Rows from expert 2 of block 5, named by matrix and row number. Rows with one number belong to one neuron. Each number is 128 + 24 x the weight over its row's rms, rounded and kept within 0 to 255. All counts start at 0. Numbers have three digits each. After the name is the row's rms in percent of the matrix's.
# up: expert up (model.blocks.5.mlp.up, 16x96x192), inputs 96-191
# down: expert down (model.blocks.5.mlp.down, 16x192x96, transposed), outputs 96-191
up.27 094:158155164152137094098087136115128136093132152121106137111160106131172102148132103120112144133122152131070069147096148110113137116094192139173125107122137109151123123149111149114165121121102105112138165151126130098120111102144145099174111124139103138120138156167076131096115114183099198117
down.27 090:098079140170131146131171171112127147103145099139119108125110119137128123129099129118137124120165137099166127126136174108080126121150133161130112116138121087149125142103164143115132143080124087169149168141149108124128155124135176155119129104111152109146037108140125116147146139143139115128
up.28 103:184144123173120128153121128094144107114081141115111121113108094132149147158100110137108116119169149097136142149145112116075144096119164118145114098112132120143132141145105136141147124133095120131146174152126118155128137133090101154114129107143181142123105161076126146129119148161106140133
down.28 104:132106138137110135146121105101092121128135123130166134149143149131156116132089106142120170107151174135136113138100185093133159106132146147098169075138129101160111144105143118131095115072124121159137132114121157163149098149110162145143135118126138138091087108189144112104119135161117123062
up.29 101:156140134107121151142119098179069092166150142128110113124110102164159122113152091129146105128141103182082121133139168154130086166079117148146126128110159159118178107133117136175115139128149143104122125121134140112111093100120169118112091145171101160137131119166093184115124119096140146132
down.29 099:111117150168109148086167121121162149124135137157095128152119125184139132167120110126117130098154120128121087169171129150121140115121171176129106129123137095143103091119148113113114141106132110153155131120116098101109129092123148148133161133086108122154132118135115149111153158126130119086
up.30 093:117152134094144138120153110154171084105104120134134105095134125109113112147143149158117137101100093136095095174093106142141121126164109087126130151107134137113129170109107115111176104137139150161084118125103135075112134129175121127118175134093103123084130095169111119167159114099146125110
down.30 090:087154175156151107073142166147096140145132117130130165126093127103147094138184114149144120101070122111147136118118115079073127102147142090129147125165140138133147139118111104146176125119145161141113125126123157088099185099133100118147090114102117156154165203117119146140115128129100163153
up.31 098:142132084107117072135175060153085077152115125101136129112115134116154136162187087106127107108107104165085100163093114169119140136130158182111170127113137144156142103094113144125140140100134145153110078154106094106131091163129123130111160105152091118133133107123145172181139134107103161095
down.31 103:123105122154110104101139199111116170113140164136105124127157108112160099117089114101134095144082145127134100136118153121078107088087170153184128077125096134153155125136101183158142100131127109141107124172131103136097151113135129117193104158104137153137138171132126139084134150157126158139
up.32 111:103058142139124123138190135118161151093143099103128087192104120110117134131138157147174141117139125098174135157114095147133182105160097144114116143136108109157103129105088120127122109115125119155094141113134136136132146120147112128108162104137098142117109128118135101149141140096146080151
down.32 112:097178124117129099063155121119078115118102141127158150095139116138097096102150136125122150171096129144147134125093111151114104127114085141168155125146161176126115123164140125103158153126153102105140099102145150105129133127170074133163090154117148113102171144113098122102129135112100125123
up.33 099:122149114110123134158157127170162119114075122130107090106127115106116124150125171160109134126102110111098123147070110163124136106166114093124106168099128116108133150106129098130158105128172128170087135121090115081110119125149130155124138141097119125086124116160119140186144117122149101124
down.33 101:126151164134151117117131126110114159131101124143137141119097103136108105143194126147142106104067151135116106133133111104114112138141125098115146126129101151138144102133090122113142155131151159135107138134170151078147174122132084151141087090113095175113193181135132136144113140122121141146
up.34 105:126142154122120155152134129140056127136184138125118103136130123158148136090117155111148102114137116145097122140116193167149071129116114126105126110152130158103163111129121119147098121100145149092139104156145129163143129133132124119117102175149110162103105086154167159094109132129138108107
down.34 097:108115094109102118128161098130130146148115170153086162127184136136171106157142125104089146122153139110091102115133165151140136136108151166178115139136146093102110122154135126147134100102134070091136147104118118109103116099101149127138158147099128088154129123147085149105156138108122140122
up.35 094:121119173159107147167179117107106145092163121117140092148129083128139128100114194119186128119119107139130121138090122161120133105124094124112126120116105140113150143099111107137103110078146158153105138158136124139110168135157137144115141144124086130127086095138157148155167133121149116143
down.35 087:095161103085154121092123106136086159141116157160133178115159146158116116111177162132080136157107112163100130120111127178134112121116112162143106142133142144137105117160137129083149150134129120114140114105087149096104116119138141137167109172102120093097159148119118152115140145111120133087
up.36 096:136153162127136125165162123147075138117196135109111090122132070140151110105148142130166095097145150184101122144119167171107103144110113135104137116145118172111179129088117120151104123123177136095105105168126142104127119078122138137100110160145089151116103111152128191100130156097160155116
down.36 093:104136092136117116070183108128118123149137167149094175147165153168159113155132140112053106158133095157107107121115144151096097103140140172172105099126155111127115091157145153112140132130124092114130139096105150098119134095103138142150132170066130094129152146118119173090134156104145134115
up.37 085:102076161103113113124157171131119149110164118114162092128101106105100118140152125145149088135152133144149108154126116140079127124149126104130150114126083107121138142100098132138135096142127109124098083155122147135109157126128144076092153162110093162101092086144118124169147204103158115125
down.37 086:081153128099135150079165116142098109133167123147144159133160131116110074100163145095120148133123132142160137134089128146115106124109125130138145133146130170118145117154096116094137151132128169106164125140133169110113133114114108101147097145116119100132142184121130117122070098096121110126
up.38 085:120134109126127119154158129087135126144109131112098146104131099134161136095085146131097118112108105098120121122096125178097128151134117147121151142103154114075140120107121089143132110113149140185099130139062074116131131162106127166158114129105158122138137125111146153202149138177138120120
down.38 086:143120144102132100180068126097082178101110119138139156130120125110133135112144123133138130142103195158135122109127162102131136134133148137133133102155129145168128143118119154115114126145119128097129118122104139105123166143128090149136124149129108193067169123113100109078126133147106142109
up.39 112:158158140114130146141116108178095089161159147132110114080110134164178109128154109127140094122117130180104111129147172159153087156099145138154105129150149133106167113113130129160151118123145122111128106122127145127130096095131154094131105176183114167124115136169107174086096128102135141102
down.39 104:120097128158120148102162129103133156130132136124111152130116151170148153142114126124115149093142127117112107168170156140121132111125163179135099138141113057155128071100134101120115127101134097130137154115143127118119125104144192143112168125079126128144108119125113143094169173153157114126
up.40 084:113122159128162151166121086103098121132085138120106104101133144118105153122147095075140115126155129153111126169109174158162116094079143162097117096133136116157122113139114126122122122109091132108174169164132138162147101125159104122094185117145108143097137114121113139104118111128116152079
down.40 087:130119104117113079174118120107153157146162154116106136140175129117138123104108111109117114164125136131161127138115157087098150124137138176213111089134157134134139157133141174130166104105090089133140117146144116134124122131111146095178138160118168100174114129106112152095120139150117088143
up.41 085:129138105087132160139135137161073094156138148139144105093105105141112123144139113152113086103136083174092109137149151172105090177097102116163136144113164147110172126116123124140108141165145112129083112160110129111081123104136166143115113174154083122102149139144102160167157108065142159123
down.41 086:129114164173094124079166121094149141125157140137099132180110105132141140159152139144138129111115151136134089168141134141116123100114170157130117107178134096140109089132123097140120131104137136121166132124112116124131164065120121164124115147079149140137167154111113141073117131123135143103
up.42 083:122126113117126142138151135150165129138102124146079122098105145117150128144112154132090150127123110089122117117098081144157110109159122093107117163137130082116126167139131139107166089126143145181092121108086138092129144155116134147130091126138134111133142131166127108182163097117126100150
down.42 087:127163151141109155099092144129132139099117147130162133128114120142129093136197119158142169135088152118134106107135117106162158156110112116154126139148089174075123109133146141133134129141119129164096143084165138105125140140133083157130123124086112139104161147116118113164096161125105174137
up.43 122:172118114110102126155105106064140133127107142134130129113104095111138151121123102118112134171177145100138153121149124116139170089135146120114103127138121126120109099196134137118115105139080151127172131124161113163151155180092085116122156126179134148115143099084155126114141146141102127117
down.43 126:159105112146112114145118125119133098125124134119156105151181103103133084150062092153154181123137159112120103143076127105101151128139113117126157117094128104119125166065140131128081092111132127161096130120142138142121111128106159114126129115125126122085069129165107146141116126156130148100
up.44 089:129120114116145154131133091110190103127095115090101114113110169106143123144124120107091133170091133096145127111116103166165088089158148141153145129131101133091125114113136154079180108128109151164130107107130128061140120151119105117143152129155134116131150113150144099170131107135132139133
down.44 094:122151133144124139076117164164139131131110137154171144100126137111129072106132118156165154118080182121137143117090076092127185136138098091142137115136118131099141169124126163134099101146110155207049126135128149151081145149134109134123114120111131137114123153155136120097114121155123135143
up.45 097:138133103153073076137144105115085089139083145124100165139137114150166148168150105159108121121112148126112120168117112138130148159149142152118166106148139119160136097130121122176132103104172140138096091130065073110149134154093118142137152105123121143120137129127161171158126158114117106109
down.45 100:155093112133088109141092148082111154089141124133129091139147103147155147121056108138124097166141122134082118145080157105101115126114151132122155114143119164206155120114099142117101156138146125105102121130079087133127123145119111171157139126125135150134109128114136157093157146152130144163
up.46 085:107115127131130121119099140083111156090158117134144117138124143086126111131153136126152142139164176132172149134141137108153153100180140125126170091141093116133085118137130168146117117110097141087155100092149126126167111162107110117142147125118134136107137060100137102138138155156135137125
down.46 093:133143116130122094100143135134125082115125161143152124131170117090139092169092150147127143164122119152153096138063107108100145139152088056158134144125152139090131128142093133116135108134137150167087091080122149137112110131112132104151105191132135101100083152159094145161107084117131129146
up.47 085:144125129102130156135167154131071123115158130104112115102124090144125111112124129141161097069129121172097086161129150160118103157102104122148134124129119148140183113091096126165113116141165113117061126182113145102112138097096144128133136165142121148083144141144123162119132147118128153113
down.47 088:100150133157098096069143137113126150139114163164079142120134153150144118145144133096086138161117118124146110142093166117104107097117181173138136099133135116149108109162136141111126134122140069107171136116091124134122138075122120129164127116071147128127140125121131149082161140124087150106
up.48 102:164161147129112148149096123178091108136177145135123106102112125147163102113162141125156092126101125181107103130123187159140092145150122143139126127119134149121161106114111134159131121102149145103114116152117145136135096088147160102108090161162101158128109144169119164107104137107131163109
down.48 096:083098112142129133067180124130133178152108145128097146147144124171117140155117128108079138088131133114095115149125158147086135147123164193169105133128118105112144097121119119101115141123139091127128162134109114091106141101144195132129156137079133123147114123108092151087152174143137089112
up.49 093:201182119160114136151121127079128087076177130097118108132153055105146137122129154136154149119165142149117134140131184106128143107116153101132090117143162154129154132124121115167106110137110169123158155128131136114137120116101133145128168136154127149116119113108148134066098135172135176118
down.49 092:150090124128116114100182080133113129115120198131137152127128132139131113148142123145101127154146161161099112146094143137122136118115141106135121116119179115142088120173145152128142125094135105177163124084142128152131106101108161092121158149094119108117087134162142139085117153128103106089
up.50 092:167147146118100147139130098156083112136198151133135108133102110173135105108162151137153085138141134195114113155120173157123081166120130136132139131139150133139160129112126140169116152130154118093088117153138150149136098086124153116103108184152108144149108142157108168080116146086152162097
down.50 090:097111128134103131069206103143141144151136139126095162148142123161145144152131126141105117122138131130118101139135152133118127142098142167141096128148159098134133090146132125122124133114141097121122145109107118101136112080146164136117171157074119099142130148135107121093161164107104110135
up.51 133:153142165160132134170097125089156139096122120154128122094114102097152111125109118111120164129176169101138134124145142085126155084077191102118082109129110101108080164136138092116163109124092126115205138117142146129110117120096133118123168112140126124129106111169127103099131103151133137154
down.51 131:106136109102146125152150102140111130114095147133169146119152118126117122143103156157110170152146159121140126107103120106120149142141058120111106133090123124118089135131166084074140156111137105164132119092191158136121140172124153130132104157140135081080111100180102125180133108089140099122
up.52 089:142122157133120109052079142144120141137119138157140153145115132136128133155166104117137162143127119120095078147113146109141118146113157132161117131112129118132086111146139089106142153097112118101139137138118103136126113099180134083128131167119123149136138140169060125134151106102115151137
down.52 091:116105172170099100115186120137137128132154109125109090169115097125105141156092127129172149116156111111144099138101153094075136144128097139107140159123103118118141108077147116146115126099153167140140194145165123112132154127128135115115118091153108145187110108119139090141142126158146102124
up.53 104:135154093092131135156165093124141093153082123102087109105144125135132083142164137150124136113108093149084079177107112171127141118152103150118137149088128128108154126091110132117171122137131146163099103128103121098099076149157123129103175124137108144119114133167128157177144122128125150120
down.53 100:093135178144130120085134165109096170121115147128118165112117122137139117084116116137140134118049138125139090110118089105102104116107164147142117093147116136135124127143083163134141150152103120176122122148121143092102179107162115123202087132090140147162147192142121140087137155143118132144
up.54 135:176155152174131132133107142108171139077105127126129095094117100115166114122114118115133147130152170104134140124129113098094164076087175096141099112116115108125112165116139126120155113108080114127186161119150157129117122109100123117142171121161149127098120154155116102122130119177110176139
down.54 144:112109118129165139141158098163108120133107138146157148145134142110121084124101141168115177113151164133159140126106144116133144126124063132094121126116117098127110152133161096081126151095125102151139119082186178138113136165124169134123112142133143079081108093177117113152109110109116093104
up.55 112:136145150148121125148087153092168145123114127158138128137150116089111116089111094078129162111126175105120153145152131058152154100109168135121076110128103108128140108146145124134139121120100152102169142105147129119117113144107120143142148082137118112148152130129126108077118094198136157130
down.55 114:131139115120120141133124130117111122120098129142156129117153104124111115159109144157134194162162139109110107144105143078145150160174098116104081139053137116114089148123146125113162121128100102169111153126180131149096154168100178108128126132150108114133069095145102146152157125106132120126
up.56 102:141121163128132105125121103126133103083143122091164115108108077121116159156166100140121148118139142148124119163141129119096179143119142128143141126115109150191136112103112096148119147179109146139088135133132132115107158095170154135116185115148067148098120103108123108102137145106133170122
down.56 101:148131146165110086083156157148128111154138152143131118122113121102141122134136103118132149145088143134138126165080184137102107125110137092127126104130152122142099114187119133141164125065120128141170134127139145153140149088130134087152084117092118155164138154174112159101121105125105128103
up.57 093:135169143117110141135134126148068117152184132109149103144129097149130140111154167139189128146140095177096113154124169160107098167109095133121117145133149175096164114123126106161091138134180133104100119149137138148124134082148153126107116172151087163123134106150121166079120162096155168116
down.57 086:117137143158122114064180122138135133139120179126109148124154109173144147147130157110102147119142106121111097163139159168121112108114138152150096134152161117128108095149130135142128123107159128115168131124107122123132095082112132115133162148094134110156144144134115158098147127107115106117
up.58 084:164123136135109112134180109121105101134113146125087144117104098148148113146134105155122122118127149152090077138089094160120148138113142156113166095148141130128183110110125126142129113078145149181103105168083134103149108128070122121127098116133131134118115135130138193157143148147109126087
down.58 084:096100097155115130165138144079090170122126127140143155156138163148135137123083090130106132144113133139125116098104141077111127104096133163160165115140137154186146087096112131108095129141132110111118119089126097138110155134107096181174102125086154131113098133134175119087142143154111119120
up.59 095:115120125110098070079111197125170141154122146129161146183162134107098121134130124122154123136093148125127141161149119093135169153122116158161131134119135145124127092141142181160101138095142079106120151122119119128147127091159156112153136124121131138165160161113106103086141115139134152121
down.59 098:138118120130131138110188146110139108129107131147132095129143084115081164165095170137128154150181096134116106189123131110143115145140085124130101145091148157135116103120115108127135134170132131112121133188144098142111155118141111105112141143160117096116089110093112104138146108101159126126
up.60 101:136091171118149100128124122141080131149120133150141159126132159100111111122120128149083077128109112182101108144103188128115086138109167122147170057164131107156106142176141104122136138130117121107129130110115129157136110108165122065130095110094124122101141138149164148107080128104143122113
down.60 099:133153085137142132145130120162135127122188119127139116133135106079106099124157141116124116143159141135161181102123124098169123125150101099125109144122152121073116162115096151130164116116128104149156154100120157118149094132131154088104131168135136093182102118101126113153093099107114109130
up.61 104:103100184165123145152169127100107161097147122104136103153139106138137129090123168122175142129135142127169143159102119169127141099130114129099145126140094123135137144109107127129097118087156144141134146132129122126122155123119112156128145120132098134093095116126140131152148144136154108117
down.61 101:093155103111149109128113119111092135130099153147125197126155137117126112127156142117061099163099118145113121113099137134140095123140107154158116127149180150152110131192132116084146136135151108078140114100105112110109140143126105121155107188089143099089170136122111157102129135106109109124
up.62 103:128127092081134143160161117137109107134130131112125107128109089110109111133144146164121140121135081145094114186101136160114121147154094097116147162094139130090177129101101095118139130148158134137078137147108137075103122131140142150115149163134063117119140095140121146150184129094153130135
down.62 100:106130168146102093077178136116092130123127164136126141132093105150167118142149137149119126154093151129149114144110119148101122121114156127135129085158112159119117099171122157121160139127128115136143111123131154070144178074128085131167086142097134133112208158152129153120119116125102153117
up.63 098:168130142114118152144145120139088129114170144094104120138112114166139125127142139141170109101127142161092091156117187156125105165116109158123165122131121157139184100100108145149111132126157144098083121183136147130140127088109136137118132155170100168120137157163110167109122170111138176094
down.63 092:104129107158118108058160127111109120135106164153101176118165153162148123126126147110102129156146111131116076148133157133085103128130156164157101101133155101122100113134135152103116119126141057104135135112112108112114139090117148145149130153072142103149132153140117164086172153112131137118
up.64 102:165151133127119151153129119164079116143185128130133094121108096152141129123142140134150109119140123179083118123125177146109075170103106120143113133126159168118181117111121126181103132131151121089089126172139144121112115077133159110112093185154115156119118128163112163102124143100136149110
down.64 099:129122138144122140078188109131144148149134139144090148133159124162129151145141159113085123091133126139083083133137147149115115105128135188136090146149131074130107099158131109127106154118147099113175136109114126114152135108123169135125166152071118097160150120131105145095153165127126087091
up.65 090:111165137139126126149127111097214112132088131149099130120138135094154115136108150121088144129099123084116108111109113129160123099152132133100108168133107130097133139120149115111189092148125155167122120088125126090152126152111147136149126124128103109148136114173153120178139113151144101141
down.65 094:106165147147147163111122110109155153108102152149165128100132112148130098124149136171162183141081190119137104098105105098161165129153110107115122139107119133118137130119132132146146107125108157179083157112160135139097145179159100141140122118110104130106136165110134104152135135160100130155
up.66 101:134130166146112123133122122082129157088196120109111099170133107140133154111128127103190128111164181135163132142141146107148130108155127134132125116143086131150150083104115157158092126111111133102137122161157117158175152151105106145141157144152100142141118106116131101123140159193157141116
down.66 100:139129099111151117105159117136120082129102165166128150113215152094160081126120153110114134160109100161146103166092171126117107154132120127175150115104161134119095139172126142116136114109125098127128115093131124163121114118149156085159118168119171095114115131153104150113136122092100116115
up.67 091:130121174118117148152154139154105133132182128120139091171127119140104133117147156135194129110120116161109105140106164127084105147118092131107118127130130142130157111110127123177077133088177137092108123146153148161135147077147145118119112148132091140133100127138111146086136136105149139105
down.67 090:107147113157109099076177101146130123164125156161106147128153144150122157147120166108078132127135103126108111136118135167129103128122144146171074141128168120126120105173130138104136148135151136098130144100105125106111129092130139122147116149087118110186148149108109168084159116102129117118
up.68 123:172114131127120135140089112066115146113121137143142104133098106111119130090119094118120141156182163118138155138146125113157175078093141128125112113127104140122119107177127145130097126131071158096176137131171116170132133169091093137115153114157136138135162105097123110101121121178100137131
down.68 131:153099090131114103160149119128134084110117137126151117144190121104156085151093110128153188131146169151154112114094138111125173127120107115143139108099148136101113153077140145134109085107115096178094093119163107165102104134107181097099147142144120110101078125151112138132128117125102126102
up.69 124:189152149173109114129112145108157137088118128117128130107127097120151151149098110132128148129140182109121126135135141068105162101090196108154119103123122130164142130139121136168128127114109116123154164155131128108118138100105124156148178091132169144116135161113101102072110097194103177132
down.69 121:158111117138125098149137117117105108130139141147140123139176142121137118135088134128119161149161157143139134145116187078109148130112126129105133081120176108153096158123159130089152129070129093145166135131160145189150129136123167094145136116152124116123062116158105140106146128128103120105
up.70 102:168099155113127135107127129094099132134143113143123115137081152143105135106133103095071099135124109131153147118142150159174099063109144133119121102163109111106123085169094133110116128137066159097209117116133111164135097175154079132117105128135162119141165127100153117160098120141103124136
down.70 102:153114093104110111132101131150126098128129152116147136137186147081144119128128128119159134133150182134151117151114094088141188163146129120160161112136131171127166138133142179141076089126105104147081101128125127124114120129091139107087165146143145132110117109132132103114126147129113156111
up.71 083:122138125121132121110161109155216118141093127125086120117131143101169094146104165119099127117094124090132124116099085173128101116173115124117123162133113103093134154110115137096191102122154126178099110104093143105146156150116122134137107126138150109123143123146127138210159108127131099137
down.71 089:101151141118133139124103122152110159142092121146128135107119106141124084136164104169148155120048153158135151134124102113145173138164104139141124133121097129086137121117133121119122128157104139171087112120117163093110151152154074165135107138117095161110155186147136144152127170140114150123
up.72 090:125134128124105140137162122150104116143117136130120107088116104149139098149139114120129113101110135134091093150097132136127127157150135131141152127102131137100180113105124151134142116113143105144075073172121110087128111160102137144124121155135103118102130115168129170165176140140138142124
down.72 087:092128131131128124054118147098115166139117139131088128151114113148146123118098105149123125155096135116126122140118147118090108114128166143158132109140088155148125104138084133086096173113128096105096133129093129110126148108124110153161111125095151153141158141121134183117150125133114133128
up.73 109:149124124133099143130112154167089125153184156126114106134115120168132151129162135133144071135138120163092122120163153168123092187098105149136102144149153153120167086127136129176100149124164112095113134129129150151146103100134154126117099182150110146132149149129095152084119144098144145119
down.73 105:114110151176095146095181088145146106141136130155086112148137123188130156153118142129136131134184129132112090146167164146126118125124164165144087142134137088140105084127143135144108132125140105141163135124100094107128123086114161144123172140115111108164113126109110130101151160122132111095
up.74 091:111101139099139100109163135172192134149159110111144087165128132106104085138156176121143147126133119105132113171141111137133139146154111104134098154121085120103108163120145145123133112115189087112101120101147141119120140100162128089112151161109130128141123155177113110152160132056146117155
down.74 099:090154149159127146091169064156152125126138131133134139137126110126085141159171156134134166124106131133110127156123110125137120136141101111128112177150123145089141092160139088112154162175175165117128129128113140090119151134120096156131113112132130124137180148096117117170119094145132114131
up.75 103:111134178140146134130112140126081139163134129172138142153147143155103138139130146139121127136137103149101122127089209122138074122100140149104131090181146114131108149172132092119113120116119125083159128147114114171129111124146142108108114089099124117126098088132174154107088101132111116111
down.75 098:130140079089119117179097119145128132149132146167117150116146144124141101092150147091110118189147134123110133074137144134166154134147124134150121137129149127097132152129115150108172105090108083118154134106145142128129106174088148113162118166156140092130115135126098139155109119114120119112
up.76 100:196160149146122141137078140071182142104118159147117131098147111129144127104103112112122144142168162103110118128149127091120151115101157141125104125120121120110090115134148120125140123119121113078196136109147154123132108126096113116154117112148138105130132144165113108060129113195107175122
down.76 099:131118115147127121148142106140163120112144107146144109125175124110125155169097134136139173114149137108135133102112159088110150144176099133089111133073145099121111157113179138121124106103132112147116177131183120139137150168111180118125137119112119106111060098148115097146132102121145129091
up.77 082:152199133132113140146109103150108125122126139120091146075100105156153112134126116122104091145167163157099122135097151076143123122108149120151082105115124132123167116125130157146165136148111109132133124146138158124129097125066120142174105152178139128116103165114129172107123108129107189141
down.77 083:120094088123120122120141153094103154123100138176147125147123142179146129142112133156147181112150169146135090136144153117108156136115140164091104109125103111134127132095145119111100122077130107134132147112144152145095131065102189107103169119122134108115097139143130114125130135137117138112
up.78 139:167139098126120133149097120080149138116099147154123131115133109099132121110085114110102144151188159105128148132138121100142175080111140108122102098112107130113106134166140131120134117130100124104177129135158126134129130152050100142129144122166157115131134112117134106094127116181107146134
down.78 142:126104106127128122157153129128150121118128139122163132153160101109130070136073125145141186124166174113130102117110146112147185141146085118112120123094144106123108131104156140133110085118140088177106136129163147149100137169107190138126125116152138108099087105161101155141147112127127107110
up.79 075:144120119119139115124149119116093064176122129114081156122135143121151097149119088108134103079098121149130100156114130149148114088127148146144136116128135109115182102133119135109169089104111122167108084169096125127117145140136140104110168140140128155116129111153123174150129098131096145093
down.79 078:152112146160129108103114164121130184092133120111108145152101083135140112081073134111126129086123127098114169170134119106093134107129160126103134090147114143149122138152132100162157116121123143106157162166122121128106161107123170172156134131123150148148130137120118131121105123158104159132
up.80 103:146125119153097112120096129077127142135131145158118162134118122114126142122117093124138129152180165122126138139172129077157168121128141138124098101129111136130120097185137155171098128127082127077152145144165118170135155167078113143130163120166153153134156115090132109080117155155096128116
down.80 106:166114105140127126157132144114111087132126138152140108126179130105173088172099117138155176143150154130116088150102160090113162126140117140151124127079157128121122146076138154130100092109124111163104123139144114175113105130109151094118165145150136112116062113168103146139145125135093143088
up.81 092:130129131132106097133182099141101097167089129098117125115083122135144108161160092111147095107108121148117078146113111167122133106107111176120154097150121137151161114111107127150118120088148117173126092177102082116125126153110113113115140120137099114136116126135183191182122121132094151085
down.81 085:110139153132093090127090168088109174128139145130111144097147111118157132091103117073104106157087144094144113111099147096083137079104151137159130088157141148143117129136082167148131101141109100123112144152125129128117159101147126130171120140101167142137100188105157118083124119143126132118
up.82 119:143139111116119127124101117129082151136096160136146114127125131124123140127130095121084143162192157152127137160106135122132149104104130114113113070117130134107132119202117132117100110099096135080155126164152115157141146149107094115110129129121179144103128096096131128094130140149068128132
down.82 117:141080079136092124167142144125100106125134142132153139128162116114152081120120108111160144109148160124148103124098146102120164137109099116141177112121148140119139143119140158155106075082136100187113111160145103180126144159105139135118129141176151119134105099143109152134121108147092132124
up.83 125:124131177123105095128128134139174116134115141123177099120086107095096177158150146172124142170145120113150134155129099144097165130173121099132127150120130128137088140128118082143132135163123149102106116137133129095109166125165133112096149132106089136081124083124099119148149153088148107152
down.83 120:164162148169128089102155115146149098119140153138124117140119090096136104159111131134140152152139150131123156148081147139086105114109102092078152106130117138125131103164121085137165127078157171103165124136126178146167132116134106128132070106134136162161135167160104139134094099133097138128
up.84 084:158146142147147112141110110150098076131140123151129131108094168166150103152166098103140084113093120140081085150080183103142083141165141151127114078134134132156131118130145142094153123123115139143106122147095129151151100131127132136132115140168116132124122158154135181128108102113106172102
down.84 080:102108121167133121087186148097132171112126134138099108100092113134120189137128157119146116130107129111144123110124124124064118151112175162121116150147105122141134097135090098110133142093147118118136145162126120100131130131107154118138145097127138150143115153097119121100148168146132108147
up.85 092:148130133142125147115095115110143126115099113142149119107079170131115175169162108125109116162117097106119132130117119101152111132151130114133119143142153118165128107158119118108099123147082175129096127159109085158186158153175105158111129119114113139139137109082120124157152144115105134145
down.85 094:158144125160088122057133150136130095133150127123155110143156122106142120170156103124191155150069158132168100122107114095098153124080138105140170109132148146106123132093147135150096099069136148158115134128160116145153112101129103101141123107137124136149094182133124094124121147144078172106
up.86 088:145160115113123134159120098103174102141077125106114109084129160106134138151133116133088136164087105093125113115099114144137092132158146154138132145131149141137156113121124126100151108118129138174119120129078094078161120169130122139139156112129129120103137108110141140155147130156124129130
down.86 094:118123147138126126085130129122129126135102136124173109113122106095161098140131077161168159118083176130150133129120127077114161099122131065131175129112115124120152147068120186148095118118099161184091136146163156140124148100141097135160114083099123177140109161157122128130137145136109160146
up.87 116:118124152162127102152154113107135147105186111104147087160106092119100147138150152134173157126155155121134137133121121117088156118146115095119135137119123119164084161103120103149105113112150123088134140110154136166102165104144145100117152101122107171130063112133146111122148140101143094154
down.87 122:120153127102142106100170077150102110141115160151140149132136138149096111147157160137101167148136136177102115147103135168145115125139089100093127144114153133150107100157123094089143165127143158109168110081122173131139108127158132130127100173115122076108130148145108138138102096092103120127
up.88 093:174148135122118162135114099170091122142183166135116125113107090186141125136159117128145082136125156173092098145122175148110084173097132162152115136148138131145187085116140141186105150124166102108114112145123144151145113082135151121115102158169095160137148144145104168084129159108147173104
down.88 092:104117130147126135096162089126133133157129155149110154140143129175146113152136139135126144118145120123119101132157162142085140142108159194130072139149151096138103093106126128128135154100121092126128151150129108122122129052138155113132169142093131113146122139131107130124168145121126100084
up.89 089:183160155151132150144121120166105115124181133143107106103105130149174091117184121117146098112110143177110115145132153136140101141118152125169107107141130122104155111108119149141141113096157140117131119133135152128136089084138144079110120161143114157129110146164107157111115144100135130094
down.89 087:092102129120134143089192115133122147141135117109122144137106136158128150130102100153106118094126117131103116164134133153109156146128173174114100165155125067163136093142114108113086167145147104114134171113130129086120109110128197127116145110084111117144140139101112128086152165138149110132
up.90 095:103109190127128148128128139112121157103177124101149072176107114099115141119141131137178146133139142137154133149130123137110153134154099109113160155134080136143125142105126128138108138109152133101127137130156136144112183100164142103122145159127061160108097083135122122138160151104157122122
down.90 093:111158097099137104053189114149119084156135154142107168106175113081129092130144156123099118145093114139145141154088138161110085125130095104139107125144155143093124122190124106108163135123130147111148103109101160106121129095154121123144109166089138085127169159150115151123106100111113137122
up.91 103:109155141104147147101124126197133110143121150118160110103120108128087127170157130142105131133134093148069119143128133108120107162133094099129122159098151149138142141113133125134125167161144140127089145152102139112115128104194158137096147163097087133121125115115089128138170124053149144134
down.91 100:110131166192077099076186156118125094150132154112126101164119094117136104172147128137162153117122124121134107185134131109100112116101127105132107118150138147114139074123133132167127109102157146120156120152106125132127152080127080153130107108114124130163172156115122130103121073135115161133
up.92 095:156166127156108151149116115118155137113121138122104109129124096124153129078121129076135143116144156124130158129132126117142131085105133134146084113114110123058141104121150149136144118091106134139194130130145130131133118140052076151150107153186136090117163132094143133112121120199114171094
down.92 091:135080114114180149154111094146109117134091130123156130141178162109129133129112115146130142074144140138134103144116182099133127098193118144131128097088142110117122173130163168101127106123135095126120112119149126144096131138092160106118147135131173093084081120133156131115101090131131171074
up.93 077:142164151152120098153114104109128096078143129149129119093133119105141164133130162115148103131149119126123137111065162116164142103139159097133115146143162145161128132139113118130126094141102134138095102164112090107161112115137116147100155105116139147103094098148165157088110136138126127122
down.93 076:130132117103166119124136110136125159143088153117117131099089140136113146150180114099105097177094165159113135133084130147093106149142129130111111160140099131147121087164080126149139170131148113121141153100123185123165079136126161095153116132140092130112138170115112171147130159106126176107
up.94 111:116134187128147136127123120136087123156119121154146121146132155131122113146142138106112127124126111158121113144101195154123104113096145123110141062157136103152096161164126071114133141124127142107145103131139109176113135112174137080108117095104112132107095115157180139098083112101122128124
down.94 109:121170093112135121136112112177115124164138148146150156120150126110140098087168141091118125177146134120156140106105122109126115142113101145141092128133145129118097173154129121112185111101126075127157155115136158134129123149121135095145126181128148064150119141146123149143097096085113127127
up.95 113:072143162101140128121153143147161132149118127111128081131112114097115103155161167156133139128125120113141099194130100164105115136153096095117123145115107128076126161119120111117174095135146139123122117110128148079103147107156128105103116187124119129094136095158107132173178124082153088152
down.95 120:102164143145149126074178112136139102140124139097116112143105097100129107148148130138135134118114121133134132151102111149115100126140099098127130141113098147092146113153147097134160150127159158129142123117136160097147167111134092161131087118114138128144201166164111126171103083126143139154